config = dict(
    arch='vit',
    model='image classifier',
    dataset='rendered solids tumbling over patterned floors',
    train_examples=195000,
    image_size=24,
    crop_scale_min=1,
    horizontal_flip=False,
    translate=0.12,
    color_jitter=0.1,
    targets=['count', 'its colour'],
    num_classes=[5, 12],
    norm='layernorm',
    norm_position='pre',
    activation='gelu',
    mlp_ratio=2,
    head_dim=16,
    fused_qkv=True,
    bias='all',
    qk_norm=False,
    layer_scale_init=0.1,
    parallel_block=False,
    inner_norm=False,
    drop_path=0.15,
    patch_size=[4, 4],
    conv_stem=True,
    layers=14,
    width=256,
    positions='learned',
    pooling='mean',
    loss='cross_entropy',
    init='trunc_normal_002',
    residual_init='none',
    optimizer='soap',
    beta2=0.95,
    lr=0.0013,
    beta1=0.95,
    shampoo_beta=0.95,
    eps=1e-08,
    precondition_frequency=20,
    max_precond_dim=1536,
    one_sided=False,
    adamw_lr_other_params=0.0019,
    grad_clip=1.0,
    ema_decay=0.995,
    steps=6100,
    batch_size=128,
    epochs=4.0,
    lr_schedule='linear',
    final_lr_fraction=0,
    warmup_steps=180,
    weight_decay=0.2,
    adamw_weight_decay_other_params=0,
)
Rows from block 3, named by matrix and row number. Rows with one number belong to one attention dimension. Each number is 128 + 24 x the weight over its row's rms, rounded and kept within 0 to 255. All counts start at 0. After the name is the row's rms in percent of the matrix's.
# v: attention query, key and value (stacked) (model.blocks.3.attn.qkv.weight, 768x256, the v third), inputs 129-171
# proj: attention output (model.blocks.3.attn.proj.weight, 256x256, transposed), outputs 129-171
v.128 119 [120 157 132 131 124  98 127 135 132 100 143 123 174 121 113 157 164 159  79 115 140 158 124 139 162 161 121 144 142 164 119 143 102 115 158 122 157 113 117 157 149 140 130]
proj.128 124 [141 100 165 102 103 149 147 122  81 115  74 128 107 125  98  76  80 172 163  85 143 106  84 128 160  57 112 116 126 128 158 136 126 123 103 158 132 176 125 105 125 112 125]
v.129 100 [146 150 157 121 143 124 175 145  84 114 120 136  95  89  82 138 133 134 111 148 130 155 144 134 131 136 117 155  63 141 135 121 140 144 114 102 105 113 104 182 135 133 118]
proj.129 092 [152 102 104 105 108 142 130 134 153  96 159 140 149 114 125 157  88 124 125 127 152 134 110 100 138 126 123  76 111  79 113 194 128 122 128 132 115 119 151 110 110 176 167]
v.130 102 [149 119 126 144  96 124  88 111 141 149 126 113 177 163 114 139 112 127 116 154 114 105 148 128 147 158 127 136 131 164 121 161 138  86 136  56 131 119 124 105 147  95 176]
proj.130 109 [148 100 130 120 124 146 125 143  96  80 116 123 113 117 146 133 152 133 124 112 127 154 138  75  98  99 121 176 155  65  89  76 134 140 139 127 123 145  91 126 141 151  97]
v.131 100 [132 153 157  72 147 171 115 113 107 130 135 113 133 128 145 173 152 147 137 144 118 132 124 123 161 123 167 157 130 114 108 102 169 126 121  97 145 125 151 129 121  67 116]
proj.131 104 [113 140 128 148 173 112 106 122 107 142 127 135 155 137 132 155 134 134 129  95 137 136 128 144  93 146 170 121 139 165 126 153 143 134 157 136 113 171 120 158 141 144 161]
v.132 121 [144 137 169 104 129 155 117  95 120 104 130 139 159 125 137 176 161 158 120 127 113 164 105 148 116 124 101 128 142 163 137 114 105 159 113 125 115  99 116 105 109  87 128]
proj.132 113 [129 136 136 114 120  99 151 117 124 122  94 123 155 111 116  65 109  94 125 132 125 131 116 141 113 128 138 159  74 120 124 116 116 102 161 141 151 142 105 102 142 135 122]
v.133 095 [117 170 128 147 151 114 130 116 140 190 148  99 158 139  97 106 177 148 172 142 143 110 114 145  84 144 148 136 173 129 140 118 123 120 136 119 125 102 152 142 108  84 127]
proj.133 108 [138 144 104 107 145 167 110 129 115 134 113 114 102 131 170 135  78 123 122 110  99 127 104 157 155 143 117 131 134 133 131 127 117 109 127 122 134 166 122 127 130 130 129]
v.134 090 [ 96 156 115 138 164 100 121 120 130 135 102 144 171 100 153 166 125 149 116 106 137 116 152 152 114 144 117 124 105 144 134 157 125  96 101 127 120 168  93 116 101 161  97]
proj.134 092 [144 104 141 120 141 143 141 184  86 108 131 130 115 115  97 129 127  82  89  95 130 149 133 131 142 138 127 138 135 106 151 135  98 125 137 140 141 128 128 133 177 108 183]
v.135 106 [ 91 128 170 139 104 114 132 112 173 114 126 129  67 114 108 108 119 126 128 129 127 132 112 132 147  97 105 131 129 102 124 125 123 157 126 104 132 196 116 123 159 145 127]
proj.135 114 [142 163 125  96 114 147 141 107 137 138 113 136 135 142 120 127 129 110 150 144 127 128 122 129 122 146 115 105 118 121 141 140 119 146 156 164 159  71 147 143 147 142 104]
v.136 121 [128 152 170 148 134 116 143 139 103 112 115 105 113 132 106 118 175  93 119 133  82 124  73 128 132  68 117 102 122 149 115 119  82 106 123 127 140 131  92 151 137 117 112]
proj.136 122 [126  78 108 103  97 135 129 129 122 128 117 149 151  97 136 119  55 154 142 124 136 126 155 159 135  98  88 153 119 129 144 109 115 156 141 121 142  86 150  98 103 116 129]
v.137 105 [147 122 134 154  79 146 126 107 137  84 135 157 100 120 114 131 110 104 174 104  98 141 130 140 132 126  97 148 104  96 123 123 138 101  87 155 102 125  99 151 119 133  96]
proj.137 104 [135 162 114 122 155 120 122 117 153  87 172 152 138 125 135 138 125 123 130 138 109 143 184 102 104 125 172 145 161 102 141  88 180 138 149 102  91 150 142 162 161  85 148]
v.138 103 [147 114 109 100 155  56 136  94  94 115 109 170 163  79 149 171 142  96  92 113 113 156 150 139 132 139 135 148 123  79  95 127 170 131 143 130 150 106 130 134 122 149 151]
proj.138 109 [103 107 136 155 113 148 170 143 144 129 127 132 123 137  72 112 162 158 135 138 134 130 126 191 112 135 177 121 158 153 160 119  97 145  85 109 144 168 135 156 121 125 159]
v.139 099 [130 139  96 148 133 116 140 161 172 112  89 104 107 147 156 123 145 141 108 103 133 146 144 167 126 133 129  87 113 139  90  97 130 156 155  99 108 132 153 162 123 145 132]
proj.139 093 [106  88 127 147 128 145 165 136 103 126 135 133 121 130  94  94 134 109 148 136 104  68 137  96 115 152 146 192 107 115 121 131 124 140 148 138 138 112 138 118 145 113 146]
v.140 105 [101 154 115 133 115 118 122 145 169  92 166 153 107  92  97  87 122 120 135 182 171 134 161 136 128 158  79 115  84 116 105 131 156 127 130  91 125 149  96 153 138 125 102]
proj.140 104 [162 106 105 120 113 140 130 140 122  87 144 159 121 196 127 156 124 169 140 140  82 118 105  97 115  79 132 141 132 122 113 133 124 148 140 120  98  98 158 128 157 172 136]
v.141 106 [110 114 136 108 138 115 134 115 181 182 135 112 180 105 136 144 150 135  88 118 142 127 127 125 169 153 134 157 153 126 130 115  83 132 129 108  93 148  98 110 133 110 162]
proj.141 110 [110 123 109 117 125  89 140  89 106 115 104  90  45  88 168  97 131 103 181 124 149 120 133 121  86 120 140 109 142 134 169 143 117 116 141 112 117 107 160 156 131 138 124]
v.142 100 [129 129 176 149 101 117 124 170  98 161  91 160 110 120 106 134 118 115 157  87 120 121 118 110 104 101 135 149 107 104 170  87 190  62 100 163 129 139 135 151 126 124 107]
proj.142 108 [126 140 142 140 156 104 109 103 144 147 142 114 145 140 143 146 125 133  84 158 108 120 157 145 182 189 168 123 191 168  93  87 117 179 101  60  94 149 126 140 137 124 156]
v.143 110 [105 140 156 149 169 141 115 144 147 159  94 111 150 136 141 131 146 148 145 112 107 129 104 152 114 124 109 148 163 134 125 152 110  88 181 132 132  86 132 119 136 110  91]
proj.143 111 [ 82  91 118  81 138 133 120  76  83 132 151 105  97 138 107  57 115 123 156 146 141 120 130 132 129 144 109 133 114 159 101 100  89 170 130 135 122 146 149 109 104 148 120]
v.144 091 [106 150 177  99 106 147 139 157 145  99 161 149 141 136 142 181 132 113 130  89 137 111 158 201  90 158 135 121 143 135 131 154 113 105  91 113 134 115 139  98 107 137 145]
proj.144 098 [126 127 110 109 153 125  67  93 137 119 111 117 101 136 110 120 150 154 154 144 148 143  95 100 135 131 120 158 126 147 128  92 127 143 142 110 119 153 146 120 139 111 109]
v.145 099 [161 157 165 119 133 115 148 160 113 130 142 117 142 124 125  99 181 121  93 133 128 135 142  93 120 162 163 156 117  85 121 140 106 114 128 150 148 116 110 137 128 145 181]
proj.145 099 [124 122 122 151 140 110 129 176 139 179 115 161 115 124 107 124 105 160 129 148  67 117 114  93 128 139 130 132 129 120  98  66 116 112  94 129 124 109 161 117  99 125  94]
v.146 103 [101 112 124  90 116 122 127  92 108 134 130 142  96 147 152 148 140 100  81 126 111 113 147 147 149 147  92 116 132 135 143 108 161 121 108 125 158  78 125 140 109 138 117]
proj.146 101 [125 173 115 169 147 177 136 144 159 140 140 134 115 129  88 117  96 124 187 177  99 151  92 124 129 157 136  97 104 120 115  90  97 125 108 134 148 125 125 120 122 150 154]
v.147 087 [129 120 110 114 137 102 124 121 133 133 155 147 142 147 162 138 122 159 127 154 148 138 116 108 105  97 123 153 171 160 112 124 120 146 125 167 110 108 110 127 166 156 133]
proj.147 092 [114 112 130 109 140 160 141  82  91 108 121 156 114 127 163 108 168 150 105  88 149 102 114 133 154 173 163 122 118 121 148 182  91 118 128 154 146 146 134 129  90 132 157]
v.148 098 [102 136 126 143 124 145 124 111 140 139 126 127 125 115 130 123 125  91  89 117 122 101 103 148 111 162 121 163 153 148 155 113 131 111 145 118 149  48 152 175  83  70  96]
proj.148 084 [128 156 167 152 130 136 116 129 122  97 183 156 120 148 130 133  87 139 155 123  86 149 125 125 123 111 122 108 123 145 111 108 127 143 127 137 145 139  93 110 142 177 125]
v.149 102 [122 157 123  84 102 108 168 116 142 134 118 146 122 116 104 111 122 142 120 133 134  94 115 132  96  63 117 115 100 132 120 145 193 140 131 157 120 158 100 118 160 135 127]
proj.149 103 [123 158 166 155 120 133 116 105 138 141 154 126 110 162 148 139  88  88 143 142 159 111 134 147 111 134 110 129 141 110 127 121 102 136 139 161 145 146 159 116  96 144 109]
v.150 087 [139 136 170 154  96 124  90 129  90 172 116 120  85 122 148 112 146 144 178 119 105 122 138 124 149  84 161 135 107 108 102 102 149  85 143 123 138 151 108 179 110 118 121]
proj.150 088 [114 133 119 103 106 118 121 142 167 195 110 138 127 121  96 137 111 110 116 145 145 174 133 116 109 104 110  73 135 143 133 121 121 138 115 129 164 100 139  92 136 131 124]
v.151 097 [124 129 113 149 104 156 124 152 169 105  82 129 155 126 153 106 177 118 142 142 112  93 135 129 139 108 129 117 100  98 148  97 128 112 125 134  97 106 136  92 124 137 117]
proj.151 093 [113 110 117 109 125 112 155 145 139 124 176 119  91 110 153  87 104 113 123  87 110 145 121 164  57 143 129 104 127 140 159 118 121 110 131 128 135 137  88  95 139 131 147]
v.152 096 [123 176 126 116 111 136 122 134 134  98  99 101 138 116 116 158 135 118 164 103 148 123 134 119 157 137 146 131 101 148 148 133  91 114 166 108 134 143 106 142 106 152 163]
proj.152 104 [152  95 135 158 122 111 145  63 135 182 120 127 133 117 130 128 182  85 159 120 158 134 138 124 100 111 142 146 180 168 151 169 155 113 120 105 154 132 146 111 139 111 121]
v.153 107 [147 112 152 134 107 140 132 157 145 145 104 109  79  99 109 173 144 110  88 151 151 142 102 114 148 179 120 125 155 155 130 161 165 142 140 137  83 132 102 156  64 149 139]
proj.153 107 [134 114 128 149 110  95 133  94 144 161 108 135 190 146 149 153 148 110 171 115 136 105 135 143 152 131 133 111 129 157 117  63 113 118 124 102 156 126 125 119 141 115 115]
v.154 100 [108 146 120  95 157 110 137 105 128 153 142 126 118 135 146 155 144  90 120 165 141 134 152 159  76 170 149 128 156 122 136  91 132 125 107 121 119 115 121 144 102 105 112]
proj.154 098 [112 109 168 153 150 130 127 121 144 157 121 132 143 106 108  78  93 120 122 159 115 125 155 122 144 109 128  94 119 180 125 130 132 145 151 131 106 110 113 123 139 131 117]
v.155 090 [145 141 116 160 116 122 119  99 128 174 162 126  93 133 156 165 155 118  91 148 155 151 132 151  66 110 116 137 153 150 101 143 125  77  99 112 150 107 126 136 120 127  89]
proj.155 102 [ 81  48 108 148 157 127 155 110 126  95 140 100 128 124 102 158  74 107 135 156 146 143 126 143 167 166 120 115 169 133 156 128 150 116 141 147 121 133 122 111 136  79  93]
v.156 104 [137 101 135  98 135 143 130 136 137 127 139  81 139 121 118  94 120 119 136 125 103 128 137 111 144  92 125 112 180 156 122 168 108 128 143 184 103 131 116 101 150 150 120]
proj.156 109 [124 145 108 135  85 157 125 110 124 144 162 149 121 125 150 112 125  92 105 147 139 138 113 130 129 147 144 142 114  82 166 113 110 147 108 190 142 159 143 142  95 117 127]
v.157 107 [150 149 128 171 143 142 176 145 151 150 140 115 126 134 143 118 146 118 161 145 132 131 109 132 128 185 146 140 180 130 126 149 166 165 148 130 118 140 126 163 159  76 119]
proj.157 099 [145 105 183  97 136 121 133 192 138 123 137 171 108 126 149  99 152 163 149 144 121 167 172 111 141 140 110 115 139 129  97 101 120 140 133 106 116  94 113 147  99 137 126]
v.158 092 [132 125 120 109 122 140 131  98 119 198 128 120 159  75 158 162 158 145 153 122 102 124 142 115 172 100 124 136 151 176 136 164 171 115 141 137 143 136 173 136 120 131 120]
proj.158 092 [156 139 107 131 117 123 145 150 114 104 127  86 123 173 119 157 118 100 125 132 130 131 145 120 164  67  94 149 103 139 142 130 128 142 145 134 129 144 148 150 127 138  84]
v.159 095 [152 128 119 118 133 139 140 178 114 134  91 132 151  99 166 152 126 159 108 159  98 103  85  60 157 103 107 124 114 154 134 136 148 114 118  88 105  99 145 102 178 135 161]
proj.159 089 [149 101 151 167 124 100 149 137 128 104 129 150 104 140 110  98 123 116 100  67 134 135 152 141 126 127 132 129 129  34 111 151 170 112  96 146 128 146  85 129 150 149 111]
v.160 081 [138 117 134 100 128 147 130 148 141 103 125 173 127 124 154 125 143 122 138  85 129 141 110 106 143 134 127 136 146 148 161  99 133 141 116 130 155 115 125 124 164 106 138]
proj.160 092 [105 126 112 166 127 141 144  87 154 144 146 143 154 134 100 112 162 106  99 109 130 140 128 123 131  99 102 178 108 146 107 135 130 148 160 156 126 128 152 154 115 165  89]
v.161 090 [111 132 148 109 130 133  98 140 122 159 129 118 159 134 135 172 125 127 116 137 127 104 141 128 130 144 149 155 143 141 112 112  80 153 165 144 106 117 108  71  55  85 150]
proj.161 096 [108 102 137 159  98 113 131 137 111 164 139 159 115 114 114  79 157 134 133 134 117 144 107  79 123  87 103 106 151 129 139 138 156  94  97 132 124 159 106 175 190 175 110]
v.162 086 [139  94 135 106  86 154 129 131  98 136 149 111 167 133 137  93 122 210 101 156 119 125 123 147  83 198  98 114 173 117 113 137 144 115  98 126 116 126 118 122  94  90 110]
proj.162 088 [126 147 139 138 115  62 117 117 120  94 112 117 133  98 119 106 145  94 139 119 108 162  92 106 130  75 166 131 144 125 142 149 128 137 133 112 125 125 131 143 171 129 159]
v.163 094 [ 74 121 121 151 120  96 119 141 137 123 154 168 107 115 130 144 145 169  93 154 168 157 128 176 142 185 146 128 114 120 121 122 134 103  82 155 141 136 137 154 137 146 141]
proj.163 093 [176 150 129 153 156 151 126 140 150 119  99 110 171 138 129 116 132 113 102 147  97 131 116  98 115 118 124 124 140 119 100 123 122 116 175 132 147 110 105 108 136 105 102]
v.164 081 [177 105 155  96 119 127 156 132 100 153 137 158 110 174 124 113 147 152 114 134  96 124 126 130  91 163 139 106 154  96 149 122 162 147  78  96 114 113 116 141 121 144 105]
proj.164 091 [ 88 124 111  98 113 132 118 111 108 120 152 110 126  75 117 139  86  94 127 131  96 131 134 129 146 122  94 116 124 134 122 141  77 114 142 129 136 119 108 150 138 119 154]
v.165 086 [152 106 101  98 125 179 136 154 133 121 142 136 133 130 131 111 113 116 150 114 146 124 169 101  75 173 133 103 151 145 108 144 163 135  92 144 102 140 158 172 161 132 123]
proj.165 095 [122 117 136 111 102 140 123  95 138 127 101 119 140 126 129 107 181 117 163  85 119 147 129 119 116  98 120 127 113 116 109 150 107 141 119 125 124 104 166 155 111 127 135]
v.166 084 [116 147 156 125 123 132 134 101 125 133 140 105 141 100 186 177 139 123 136 161 132 135 128 108 140  88 159 166 131 105 107 141  90 131 156  97 150 188 159 108 158 104 155]
proj.166 089 [138  66 116 127 132 151 116 125 131 141 139 166 156 125 136 126  99 156 138  84 112 126 138 143  97 171 116 140 122 118 159 126 135 106 106 141 130 102 116 115 130 164  61]
v.167 090 [145 116 132 179 116 128 141 138 106 171  54 114 147 132 106 128 142 146 109 136 162 133 138 126 155 117 131 105 150 126 122  99 120 123 144 142 121 138 146 138 132 163 123]
proj.167 097 [111 133 124 121 150 134 142 172 126  78 161 129 138 139 192 140 128  99 164 108 125 122 103 117 144 136 105  92 136  98  99 140 102 128 133 100 127 125 113  87 115 113 135]
v.168 086 [155 100 165 133 116 112 102 133  83 121 158 103 163 102 116  99 107 143 157  95  95 127 120 124 125  62 163 125 100 163 123 144 159 126 110 139 111 133 121 126  86 117 151]
proj.168 082 [ 95 142 107 104 112 136 131 107  99 159  96 177  92 105 112 167 138 144  71 135 133 128  91 112 111 168 119 143 120 178 129 105 156 144 132 141 131 121 154  96 153 155 141]
v.169 079 [143 110 132  93 135 117 127 129 116 147 178 134 107 169 120 149 132 137 111 163 138 102 132 115 155 101 104 132 114 126 127 138 158 102 145 140 147 145 105 151 119 141 126]
proj.169 089 [157 199 147 136 105 130 126 134 112  84 118 100 149 107 127 132 114 171 122 127 133 115  93 145  69 125 104 122 122 108 112 122 112 152 134 136 116 106 141 107  89 100  87]
v.170 087 [174  85 153 105 126 118 174 144 113  81 160 181 110  85 149 167 123  97 175 122  93 121  88 100 136 105 129 136 167 138 137 100 125 147 120 113 100 137 106 124 108 113 135]
proj.170 105 [ 81 133 134 135  95 103 117  83 140 144 150 103 151 156  97  86 153 115 131  83 203 133 161 141 106  99 130 161  84 137  84 115 149 154 158 136 136  84 111 122 120 130  95]
v.171 083 [166 128 182 115 138 141 133 116 105  92 151 124 147 146 156 118 104 154 107 165 115  99 122 135 156 101 141 158 165 101 104 149 115 132 118  89 112 170 126 127 114 109  97]
proj.171 083 [ 80 116  69 133  86  91 121 107 154 122 127 109 129 125  71 111 116 134 147 138 133 148 124  94  75 118 135 129 134 176 136 143 115  76 116 159 152  90 123  88 121 178 111]
v.172 088 [ 99 103 133 132 112 100 120 117 132 164 137 156 154 121 123  66  84 130  99 170 135 136 132 145 105 175 112 105  74 152 188  92  85 116  79 102 201 145 150 149 156 121 143]
proj.172 092 [147 181 117 123 128 131 151 130 157 128 130 142 112 142 150 177 141 109 138  99 109 135 128 127 156 126 140 138 196 126 125 150 132 127 161 140 131  94 120 142 106 136 157]
v.173 092 [119 116 119 125 115 141 142 131 132 132 163 126 137 128  89 149 124 123  73 117  96 137 120 108 143 149 130 154 179 141 110 128 104 154 121 133 136 110 116 107 105 110 121]
proj.173 090 [122 108 180 134  90 102 127 135 141 125 111 140 127 135 176  98 155 126 128 145 145 138  92 161 123 104 158  87 110 146  92 143 131 101 152 120 142 126 162 145 110 128 134]
v.174 087 [116 123 123 154 167  90  87 150 101 105 142 125 102 139 150 151 134 166 121 109  98 148 104 121 133 131 140 141 191 111  95 122 116  89 143  96 162 130 144 144 151 118 130]
proj.174 087 [ 97 136 167 125 128  86 154 111 141 136 102 129 132 128 130 132 155  76 116  96 191 114 157 141 150 145 137 143 156 145 174 139 163 134 123 118 105 136 116 155  95 171 157]
v.175 091 [144 112 124 126 131  98 110 123 110 153 123 133 127 131  95 174 154  98  75 114 157 163  98 145 156 129  91  99 128 142 136  89 152 115 154 141 174 144 118 114 147 120  98]
proj.175 092 [ 92 151 164 155 154 145 113 141 131 100 142  81 128 123 143 128  96 114  92 133 111 129 166 104 125 175 154 152  97 128 120 155  80 129 142 115  88 139 161  89 113 135 148]
v.176 116 [ 84  99 119 110 148 166 150 128 123 100 135 106 107 106 134  83 126 108 141 143 127 101 112 135 100 129 149  97 128 147 106 112 135 118 145 177 110 121 125 149 149  95 124]
proj.176 102 [141 146  91 168 120 122 149 125 128 159 157 132 126 142 138 135 125 109 159 115 138 132 148 131 111 121 130 136 152 114 104 172 128 104 149 179 133 185 176  93 147 138 134]
v.177 112 [112 108 118 135 115  81 100 104 104 135 145 124 177 119 146 118 131 141 127 121 141 125 157 143 115 184 117 150 127 160 145 148 147 104 141 130 161 111 108 134 209 168 153]
proj.177 104 [127 130 137 149 147 181 138 148 142 105 122 119 152  90 117 189 127 131  99 124 122 136 115 129 112 140 120 115 162 113 142 123 107 137 135 114  99 133 146 155 108 133 122]
v.178 115 [127 154 148 138 142 142 148 115 152 152 108 107 142 134  98 139 101 101  79 100 155  78 135 113 123 124 131  86 126 126 117 133 129 127  76 102 107 106 136 143 111 148 141]
proj.178 104 [146 113 153 110 131 133 142 152 136  94 124 138 138  94 110 133 171 123 155 125 126 125 143 121 155 119 115 114 130 125 115 131 133 135 120 127 157 165 142 173 122  93 120]
v.179 113 [140 145 118 119 143 146 147 142 122 147 146  68 135 103  93 113 116 143 170 189 160  85 158 136 124 142 173 147 130 127 116  87 127 164 145 109 166 131 142 139 128 111 111]
proj.179 109 [146  91 111 131 167 139 173 150 159 129 160 185 145 130 121 144  94  97  99 135 166 144 143 151 130  93 160 164 134  99  87 159  87 117 118 136 123 109  90 151 114 167 128]
v.180 105 [118 131 157 118 112 112 107 136 112 117 149 124 116 116 168 126 137 141 125  91 121  73 100 125 128  94 103 105 107 122 121 112 128 144 159 130 137 145 144  99 113 112 112]
proj.180 101 [120 122 106 142 146 162 117 155 126 153 157 140 129 115 132  81 128 133 199 134 109 173 150 106 115 144 117 137 147 132 125 136 138 112 118  89 141 119 122 145 130 114 127]
v.181 112 [124 136  79 136 166 173 120  92 154 105 112 113 160 104 138  95 124 121  99 127 127 105 131 121  93  91 105 105 130 118 133 105 189 125 110 116 138 149 122  89  95 132 121]
proj.181 102 [120 130 121 108 106 111  91 179 125 106 148 145 149 158 142 104 169 153 180 109 133 128 136  66 109 138 160 173 139 169 150 117 106 163 128 102 119 128 139 150 105 122  93]
v.182 110 [131 101 141 157 129 152 140 110  99 142 112 142 113 105 132 119 115 117 129 136 153 117 112 104 189 110 109 133  89 124 126 178  98 157 106 184 111 161 116 143 154 141 105]
proj.182 102 [ 99 164 110 127 114 110 102 118 142 103 155 163 133 169  80 117 126 125  80 143 128 125 122 160 127 109 151 149 117 121 111  90 103 147 116 100 125 121 141 125 161 114 125]
v.183 117 [108 115 118 133 128 154 115 141 125 113 107 106 112 140 100 123 129 142 149 175 147 161 123  79  64 154 131 122 154 138 110 123 120 125 113  61 128 126 150 119 140 125 100]
proj.183 110 [133 156 136 132 156  85 135 181 163 111 132 135 133 119 139 139 121 100  94  95 125 121 101 147 101 101 134 111 147 130 110 132 171  97  92  92 142 135 125 134 117 119 125]
v.184 105 [160 122 124 138 111 109  89 153 119 165 131  88  96 100  79 148 119 149 100 194  85 136 159 106 150 147 114 118  83  92 123 138  97 174 124 138 133 142 139 166 154 100 125]
proj.184 098 [148  99 125  74 131 144 110 142 184  85 145 113 163 152 126 136 112 133 100  97 103 121 130 162 159 123 160  99 106 118 155 113 163 151 116 121 127 109 159 115  99 167 106]
v.185 117 [159  96 151 151 139 133 133 111 118 107 108 149 154 120 137  88 142 151 106 101 136 135 106 121  88 115 141 122 150 146 180 133 127 139 164 128 153 113 156 122 169 117 120]
proj.185 103 [145  73 116 133 175 136 150 140 136 164 168 136 114 115 118 153 127 114 150 166 125 159 127 125  80 133 109 126 152 122 152 125 140 114 114 176 125 177 140 145 157 102 154]
v.186 103 [192 113  90 120 107 111 134 120 126 110 146 106 110 109  86 132 134 108 122 176 122 147 125 104 120 120 123 126 139  79 145 123 117 120 122 117 155 120 133 138 137 163 158]
proj.186 097 [141 127 136 115 117 121  80 114 106 117 108 105 112 107 119 166 130 137 107 136 164  98 110 119 160 157 171 118  96 118 100  95 112 159 129 122 111 165 140 118 137 119 129]
v.187 107 [ 71 150 111 164 135 116 139 124 122 157 102 135 139 161 127 149  91 156 138 141 104 103 111 129 143 112  88 116  95 153 116 131 149 158 164 105 116 133 178 155 100 116 118]
proj.187 098 [128 129 137 112 130 125 128 146 111  81 146 117 121 137 125  74 121  98 169 109 140 103 139  86 129 132 118 102 137 118 134 130 143 161 107 112 124  85  56 144 167 142 135]
v.188 117 [133 141 182  98 120 105 158  79 125 101 143 111 125 157 176 172  92 129 101 125 125 185 147 116 138 125 130 117 132 126 118 101  94 114 165 144 134 114  92 149 157 116 136]
proj.188 111 [137 145 107 125 139 122 153 138 126 148 137 115 136 123 178 129 112  99 127 141 142 127 133 132 150 106 128 107 127 160 154 165 145 140  96 110 152 119 133 134 127 128 110]
v.189 091 [133 135 130 124 119 160 127  93 143 112 120 148 128 145  89 115 124 131 126 110 141 122 114 134 150 171 134 112 142 101 150 122 161 136 128  96  86 107  96 103 146 154 103]
proj.189 094 [104  95 101 155 186 135  83 160 105 104 137 112 112 126 156 108 161 153 100 151 113 121 153  99 135 107 120  89 128 126 159 151 154 139 112 140 108 182 141  93 124 135 189]
v.190 098 [109 129 124 127 173 124 128 116 175 115 136 151 130 120 170 129 145 147 164 110 111  85  97 171 157 115 107 137 104 116 133 134 173 117 146 103 116 143 188  96 154  71 123]
proj.190 097 [115 120  88 129  98 104 146 135 134 114 132 178 141 158 100 114 136 159 119 186 152 167  94 170 117  88 125 113 142 132 146  87 102 123 148 163 136 138 120 114 100 147 119]
v.191 106 [125 161 119 149 119 127 105 127  94 147  94 169 139 134  97 156 116 170  72 126 122  68 138 108 143 125 145 134 117 136 119 140 130 126 102 175  98  84 141  91 110 153 152]
proj.191 105 [133 129 153 118 124  96 140 123 153 111 113 129 124 136 149 139 168 112 115 167 107 153 115  74 155 125 146 112 144 137 170 121 148 173 112 146 129 143 126 133 128 150 106]
v.192 096 [163 107 135 106 125 133 112 140 120  87 136 138 128 116  96  90 142 151  90 133 135 103 139 133  98 137 126 147 112  85 143 116 157 137  97 171 135 116 138 145 109 119 130]
proj.192 097 [110 143 163 136 131 123 109 124 144 128 141 106 145  91 131 113 126 113 146 130 139  95 105 139 170 150 137 129 109 133 107 149 162 115  96  95 144 152 110 119 133 102 127]
v.193 111 [138 118 170  93 149 133 108 119 155 120 153 102 129  96 147 161  73 126 142 125 110 119 141 143 129  86 155 150  92 129 119 144 154  95 158 145 144 102 133 109 159 117 142]
proj.193 107 [120 171 122 138 125 121  99 100 152 134 143 118 123 125 104 127 158 108 144 156 146 142  95  83 109 159  86 111 140 119 157 117 126 132 101 102 142  98 137 100 146 110 140]
v.194 097 [146  75  75 103 109 122 171 116 120 112 116 175 145 155 122  97 160 163  98 117  98 136 114 121 104 159 143 119 111 111 107 126 100 119 127 146  82 112 158 123 104 102 148]
proj.194 101 [163 133 149 128 137 115 119 155 147 135 126 100 138 125 118 204  76  73 125 162 137 157 143 133 101 155 153 129 155 137 144 116 129 126 124 113 139 141  70 154 131 131 165]
v.195 092 [192 171 120  79 112 124  96 104 101 103 120 153 118  93 155 106 127 130 138 159 141 129 122 108 108 167 156 107 119 125 132 133 133 107 107 109 130 117 140 132 149 171 130]
proj.195 093 [ 95 108 150 160 129 152 133 127 140 126 148  95 142 174 102  96 148 150 147  59 175 109 126 140 149  92 124  97 148 117 143 120 161 132 103 114 136 125 172 184 117 131 123]
v.196 082 [136  91 134 133 122  88 146 126 124 103 160 112 128 126 113 133  70 123 189 128 116 115 170 143 109  64 119 151 190 117  95 136 117 142  76 116 134 131 162 110 106 119 167]
proj.196 082 [111 121 130 131 117 137  97 122 118 142  96 167 118 149 113 112 133 117 156 119  93 142  95 106 193 144 142  82 129 120 169 125 104 125 166 124 151 104 123 130 146 107 120]
v.197 101 [ 82 136 149 101 154  83 126 135 151 142 150  99  83  60 189 167 132 124 114 142 150 106 158 136 119 184 127 133 127  91 158 118 148 160 103 148 142 127 117 147 129 159 127]
proj.197 094 [125 135 134 135 162 140 100 116 120 138 128 174 113 155 108  74 105 141 117 126 104 124 143 102 130 117 141 124 106 154 144 163 132 105 133 134 115 167 128 111 154  77 117]
v.198 096 [145 143 146 134 131 144 158 148 109 173 105 126 120 125 145 176 142 113 108 109 140 152 129 101  96 157 115 112 136 113 142 132  91 125 123  85 164  89 111 132 100 138 138]
proj.198 099 [125 135 145 151 116 116 115 105 131 114 140 132 138 146  77 116  95 135 175 141 166 152 121 107  97 121 116 131 142 140 137 158 152 113  43 126  99 125  95 137  94 136 131]
v.199 098 [105 140 131 115 118 129 126 172 152 126 168 126 122 155 144  98 140 186 120 145 179 121 134 135  72 114 140 119 149 148 108 126 129 120 126  84  97 148 117 132 156 128 191]
proj.199 098 [143 132 132  99  98 153 161  99 129 104 147 121 138 128 129 175  94 105 116  92 109 105 141 117 165 167 134 156 137 151  99 100  82 163 113 134 131  90 125 147  95  99 110]
v.200 096 [140 150 186 111 112  62 105 148 139 192 113  96 120  99 127 154  97 139 109 136 146 133 155 109  92 152 154 116 193 138 155 182 124 140 120 144 149 152 140 123 145 130 168]
proj.200 093 [138 134 117 137 141 124  92  95 142 111 148  99 134 166 136 130 174 147 159  98 139 120 115 119  74 111 126 140 119 117 159  97 122 108 123 140 119 106 155 112 138 131 104]